Weights of a small masked image model.
Model: 7.26M parameters, 64-pixel images, arch resmlp, norm layernorm, activation reglu, patch size [8, 8], layers 16.
Training: adamw at rate 0.002, 9300 steps.
Rows from block 12 of a small masked image model, named by matrix and row number. Rows with one number belong to one neuron. Each number is 200 + 40 x the weight over its row's rms, rounded and kept within 0 to 999. All counts start at 0.
After each neuron's rows are labels from the 100 images, of 14848, where the neuron reaches its largest size: "top examples" is what is common among them; "lies over" is the class under the peak. Only what is clearly more common there than usual is listed. The data: renderings of 100 made-up gadgets, each built of a few solids, in any pose. In brackets: how many of the 100, against the usual share in percent.
# gate: MLP gate (model.blocks.12.mlp.gate.weight, 768x192), inputs 0-95
# fc1: MLP up (model.blocks.12.mlp.fc1.weight, 768x192), inputs 0-95
# fc2: MLP down (model.blocks.12.mlp.fc2.weight, 192x768, transposed), outputs 0-95

gate.587,124,207,208,195,219,170,209,263,166,202,214,172,296,188,177,199,207,180,233,272,230,181,204,229,200,249,232,175,202,196,185,224,112,232,212,255,95,286,242,195,160,188,146,227,196,289,174,211,159,214,198,172,117,208,209,192,221,210,126,227,242,230,174,129,193,208,160,262,279,216,187,175,225,183,222,212,183,205,228,178,234,232,102,254,191,214,274,210,245,144,221,229,213,221,205,161
fc1.587,194,175,211,174,189,156,175,310,200,195,154,227,258,232,206,193,202,157,271,264,179,245,181,264,255,222,184,128,160,163,232,264,97,263,203,248,165,205,205,266,155,217,209,225,292,209,248,224,191,215,157,234,118,203,217,157,231,187,136,237,243,195,201,190,194,166,163,198,219,223,175,128,185,189,161,226,187,152,189,222,180,201,288,193,174,151,250,215,150,118,243,159,259,190,184,139
fc2.587,214,228,212,185,183,227,138,154,258,141,204,207,109,174,188,216,148,173,177,233,207,168,176,185,234,200,143,183,235,192,214,245,253,277,176,182,260,240,187,138,224,207,245,219,162,166,184,155,244,189,164,259,180,243,153,178,187,184,235,237,183,200,212,235,247,248,230,167,199,223,210,197,175,175,178,223,194,186,260,224,207,204,202,207,149,199,147,171,148,193,212,163,168,203,133,183
top examples: yellow (32 vs 8.6)
lies over: main colour (34 vs 12.9); second colour (28 vs 5.5)

gate.290,203,203,158,297,215,218,203,152,258,122,254,146,214,204,97,218,231,189,138,202,199,207,186,197,229,166,233,248,212,219,205,195,285,232,246,183,223,158,152,128,191,249,227,174,264,159,211,226,280,188,189,188,143,142,195,156,184,226,222,248,144,187,246,153,186,175,176,155,167,186,173,169,168,196,229,206,188,208,272,143,179,192,225,226,195,240,290,155,143,300,119,188,155,243,245,248
fc1.290,159,182,155,234,207,231,201,220,256,222,215,240,235,159,161,163,229,213,181,171,184,193,109,264,201,158,184,245,192,147,212,265,254,197,204,190,255,149,184,205,201,261,217,245,270,236,259,186,184,193,232,172,227,164,235,141,168,214,233,197,177,237,272,200,188,191,139,199,156,185,231,106,202,186,233,213,230,277,273,165,204,225,245,137,170,199,255,242,204,213,170,153,170,142,189,219
fc2.290,208,212,215,220,187,239,200,217,200,165,169,202,149,199,251,185,156,180,194,192,193,328,212,164,154,261,137,195,147,181,199,215,202,155,210,281,164,200,178,256,201,208,237,71,174,147,257,196,205,270,168,199,193,221,216,208,221,195,152,167,139,246,179,153,186,308,232,178,218,171,193,231,188,192,186,181,191,194,246,229,242,112,179,271,255,177,249,176,283,208,187,211,141,176,209,170
top examples: green (30 vs 8.4)
lies over: main colour (43 vs 12.9)

gate.48,192,209,196,197,179,255,246,186,163,210,201,183,260,229,259,245,204,217,182,172,243,257,211,225,216,236,111,194,236,183,237,220,133,246,175,192,221,246,152,227,193,131,181,215,209,190,231,197,181,245,196,199,182,211,239,206,181,219,188,197,225,202,232,246,232,168,240,195,210,212,164,212,233,266,182,171,159,214,290,237,183,179,158,218,133,227,266,240,204,191,258,212,252,237,186,272
fc1.48,197,225,193,202,122,228,130,166,195,205,272,104,256,191,162,249,230,86,178,194,224,161,235,188,208,181,180,247,195,179,229,175,177,138,179,214,164,173,225,274,154,242,195,202,186,161,175,159,213,108,217,102,177,292,114,193,198,111,191,237,179,287,211,218,211,229,295,204,263,177,158,190,166,144,227,250,184,146,190,271,183,196,238,196,171,234,165,199,208,262,211,278,202,240,188,176
fc2.48,267,174,207,221,171,184,225,192,157,219,197,230,151,153,213,195,243,249,215,187,227,189,185,178,225,235,171,127,193,216,219,226,230,276,244,195,231,214,253,196,245,159,203,219,250,216,214,155,110,230,219,235,208,160,160,166,228,200,187,215,165,237,199,181,251,185,160,178,113,237,220,128,205,196,211,205,207,218,110,208,231,207,210,205,189,225,189,186,96,178,185,156,251,187,166,237
top examples: yellow (25 vs 8.6)
lies over: main colour (36 vs 12.9)

gate.700,174,213,153,259,195,224,139,159,236,199,156,204,112,187,252,208,230,99,166,231,214,215,256,181,228,175,208,256,176,187,231,239,224,197,141,215,272,185,245,117,150,151,161,150,265,196,262,171,249,204,159,212,240,211,209,174,159,174,156,210,175,183,190,168,207,216,183,214,217,193,168,253,163,196,252,205,245,188,273,177,187,154,168,165,169,253,161,116,183,329,213,185,208,216,245,197
fc1.700,216,202,233,171,175,164,195,249,278,183,144,335,138,197,231,193,204,132,240,174,179,202,243,227,214,218,198,226,187,209,216,213,209,226,164,194,295,212,203,159,183,160,241,264,232,173,255,284,130,199,193,190,175,213,220,104,194,207,177,197,188,249,169,238,172,143,179,150,168,163,259,170,217,207,210,241,169,132,325,149,223,227,216,166,212,197,280,185,222,269,109,117,207,304,251,175
fc2.700,125,167,120,211,212,229,161,221,242,239,218,228,193,244,224,222,273,286,211,228,241,228,158,105,175,220,259,215,211,197,224,157,233,235,246,229,180,163,198,173,220,272,184,146,209,166,204,203,290,201,212,115,184,180,229,220,205,139,150,228,145,191,182,196,257,127,192,170,298,194,203,207,176,216,183,159,197,168,314,208,247,214,132,170,217,247,149,215,239,166,209,191,208,134,174,195
top examples: teal (57 vs 8.3)
lies over: main colour (65 vs 12.9)

gate.632,154,213,204,139,241,264,209,180,166,157,198,180,186,219,250,256,258,212,156,189,159,172,234,227,201,105,110,184,187,158,161,233,217,240,187,168,234,161,197,202,211,184,197,140,179,67,204,160,179,189,232,216,179,200,153,225,131,160,169,274,109,191,229,118,249,108,203,224,191,286,197,168,128,185,179,140,217,181,276,166,220,219,244,197,188,234,160,149,158,187,210,268,236,197,193,179
fc1.632,161,220,273,209,192,274,236,196,112,101,218,152,241,215,274,239,152,217,248,98,166,185,211,200,185,132,123,138,181,204,171,159,221,174,229,232,207,219,194,231,221,200,229,139,157,67,222,205,222,172,266,238,165,145,138,253,180,201,216,261,139,207,213,129,190,190,185,215,238,245,143,211,189,211,241,222,183,202,209,149,239,189,197,156,300,245,142,200,177,160,234,245,215,200,200,153
fc2.632,209,187,186,185,259,186,161,244,189,274,177,211,207,176,195,178,183,182,210,244,163,143,236,225,215,172,204,166,186,217,211,113,226,172,190,190,222,125,176,193,188,155,275,164,259,197,154,185,208,143,167,194,207,186,200,215,232,193,128,279,199,145,202,225,216,227,164,163,252,211,223,226,214,238,169,213,187,142,206,191,137,216,225,196,173,186,174,209,243,213,174,237,225,228,207,250
top examples: teal (32 vs 8.3)
lies over: main colour (52 vs 12.9)

gate.27,197,190,207,185,145,182,201,199,205,144,246,210,184,236,229,200,212,183,240,182,168,220,250,262,231,156,182,117,105,153,196,134,245,178,154,186,162,117,204,189,160,191,186,145,160,230,175,136,197,135,206,188,246,144,230,198,140,206,194,238,120,178,207,233,218,221,199,191,144,157,210,119,124,145,210,197,162,196,176,151,142,193,229,214,177,206,200,181,186,210,200,213,174,223,125,237
fc1.27,269,202,135,189,209,310,180,223,140,188,224,206,200,238,168,235,172,222,60,169,135,245,219,221,179,117,253,214,261,192,235,217,229,228,213,178,274,194,163,173,207,231,220,191,202,134,175,156,205,174,120,183,133,235,226,240,156,239,224,214,103,248,114,223,182,223,164,146,197,210,187,264,182,162,145,176,236,184,154,183,259,182,181,232,209,263,215,196,206,146,235,218,233,264,199,223
fc2.27,216,168,160,145,237,223,264,221,224,171,199,229,194,226,56,197,213,179,242,241,202,178,226,218,228,208,197,172,149,250,209,283,129,252,215,221,154,211,185,252,205,176,172,304,160,188,252,189,137,200,199,230,116,211,165,159,228,262,153,187,195,194,251,235,197,205,203,253,256,134,197,200,160,249,227,304,158,127,156,205,176,199,211,206,182,163,213,206,163,172,184,187,156,229,217,200
top examples: green (26 vs 8.4)
lies over: main colour (30 vs 12.9)

gate.474,196,245,169,182,183,134,224,172,186,183,215,226,153,186,160,247,191,184,167,211,132,264,190,118,181,139,243,240,204,183,183,235,233,220,185,166,165,112,211,167,148,261,154,195,220,187,309,152,229,178,198,204,166,248,205,192,203,193,178,196,157,145,214,201,234,154,257,165,127,162,214,198,174,177,170,191,148,163,199,178,173,267,206,191,111,253,237,126,209,221,215,223,222,192,166,208
fc1.474,294,213,270,202,216,174,209,212,151,232,211,126,177,188,146,260,232,112,148,247,149,221,233,171,233,192,230,197,215,156,126,263,188,253,204,200,136,257,227,183,149,185,184,189,303,213,244,149,169,243,155,189,236,225,190,191,219,213,185,171,202,169,198,209,226,119,301,190,199,113,112,214,185,285,205,243,210,173,185,179,179,219,199,202,175,234,242,165,183,219,159,92,180,239,191,252
fc2.474,242,218,264,258,205,187,77,143,158,164,306,224,184,246,182,194,197,166,172,180,253,235,210,237,184,228,158,215,217,212,216,176,259,170,195,195,169,195,273,174,199,185,204,235,120,174,175,204,196,272,243,204,233,269,232,196,157,234,146,234,180,156,228,203,204,239,254,90,191,218,136,320,238,184,207,191,154,176,153,176,218,246,125,179,252,173,191,260,85,216,151,197,195,219,152,233
top examples: teal (25 vs 8.3)
lies over: main colour (37 vs 12.9)

gate.315,236,184,199,279,208,197,154,154,231,234,205,126,170,249,197,243,210,162,56,187,233,170,262,222,196,179,172,260,244,210,214,205,234,239,230,192,232,256,150,139,214,150,229,148,181,201,224,218,223,211,197,212,210,232,164,246,284,204,257,175,194,193,122,140,230,228,176,216,183,196,173,165,178,156,178,239,214,168,261,211,239,217,159,193,128,259,169,159,181,245,184,205,220,148,272,185
fc1.315,158,252,187,195,247,218,167,262,197,183,240,240,213,200,209,213,193,225,259,216,215,201,158,320,189,194,197,185,268,265,202,275,207,144,262,222,140,230,240,201,204,190,154,208,202,171,212,236,187,131,169,182,192,212,229,160,169,220,209,237,203,223,196,154,210,263,207,204,282,229,186,186,227,148,133,242,165,126,207,231,200,270,258,128,246,263,271,241,186,146,221,226,236,258,161,158
fc2.315,217,174,218,166,193,193,246,177,199,195,156,245,242,150,276,184,242,197,250,183,179,209,244,220,231,217,178,225,178,156,203,122,249,192,205,118,167,141,219,197,224,223,215,191,210,248,109,195,167,221,236,134,225,218,188,211,247,214,174,244,244,228,196,191,257,151,178,153,292,237,257,227,229,191,227,151,196,211,142,246,130,201,145,273,158,181,153,222,197,185,121,232,171,221,174,244
top examples: green (35 vs 8.4)
lies over: main colour (41 vs 12.9)

gate.687,143,159,183,252,193,240,184,108,196,279,227,156,146,257,231,198,222,221,158,265,162,169,195,244,186,95,264,144,172,200,208,233,272,207,213,206,200,164,210,214,186,210,133,169,193,173,209,166,258,214,225,174,215,226,217,125,197,207,120,134,190,135,217,181,210,182,162,217,123,198,151,254,171,104,204,203,249,227,150,180,136,259,221,206,125,189,211,235,243,207,187,145,182,154,129,240
fc1.687,185,152,248,161,185,184,148,122,231,243,215,132,196,236,224,196,247,260,168,235,217,142,198,228,177,147,239,152,181,157,209,299,233,195,192,216,241,186,272,265,246,255,207,259,190,168,183,172,288,282,141,198,236,281,157,186,255,220,209,138,115,181,193,209,196,200,193,190,193,200,132,201,188,167,202,99,179,237,185,153,167,182,205,259,197,238,228,218,217,264,169,124,188,158,129,192
fc2.687,210,167,190,169,198,195,104,170,174,166,294,248,166,167,265,218,154,201,181,212,159,214,225,169,221,218,205,222,194,197,213,180,240,183,174,195,178,68,206,181,179,247,250,257,167,189,256,172,180,206,172,155,212,191,228,192,142,214,245,266,269,247,207,210,178,241,239,123,152,215,190,266,300,233,225,214,237,136,193,162,230,135,224,242,218,214,242,186,197,233,236,305,173,202,183,181
top examples: teal (25 vs 8.3)
lies over: main colour (41 vs 12.9)

gate.392,136,210,183,195,163,219,164,240,219,98,105,243,74,231,221,197,199,170,231,147,183,270,239,194,212,157,206,210,109,240,218,175,176,148,224,230,240,180,175,250,163,181,218,157,203,183,130,87,299,248,194,247,302,172,190,175,144,197,208,129,143,186,287,223,182,144,234,206,217,205,153,196,183,182,200,159,151,170,182,193,167,176,197,153,216,183,107,207,177,146,251,251,217,204,194,196
fc1.392,179,218,214,170,169,252,173,181,202,197,234,229,220,174,150,201,174,176,129,147,232,177,216,108,179,234,207,243,241,210,281,135,235,125,285,151,231,283,156,193,210,117,197,236,261,212,195,227,202,202,193,182,207,201,262,157,213,149,156,210,219,164,157,302,160,142,167,120,193,214,258,186,202,244,236,235,199,280,219,247,217,207,112,163,229,234,159,172,168,173,207,227,182,242,227,222
fc2.392,166,231,171,224,248,212,195,129,250,177,160,184,172,255,161,200,150,220,176,251,256,192,179,255,234,227,228,243,217,164,163,282,155,185,289,292,157,255,195,236,220,213,214,225,115,256,208,143,236,200,206,208,231,249,231,182,185,227,194,189,183,134,232,96,213,240,255,203,237,180,196,135,143,204,141,201,188,186,218,229,210,219,163,185,135,159,185,226,148,204,241,202,150,176,192,203
top examples: yellow (32 vs 8.6)
lies over: main colour (56 vs 12.9)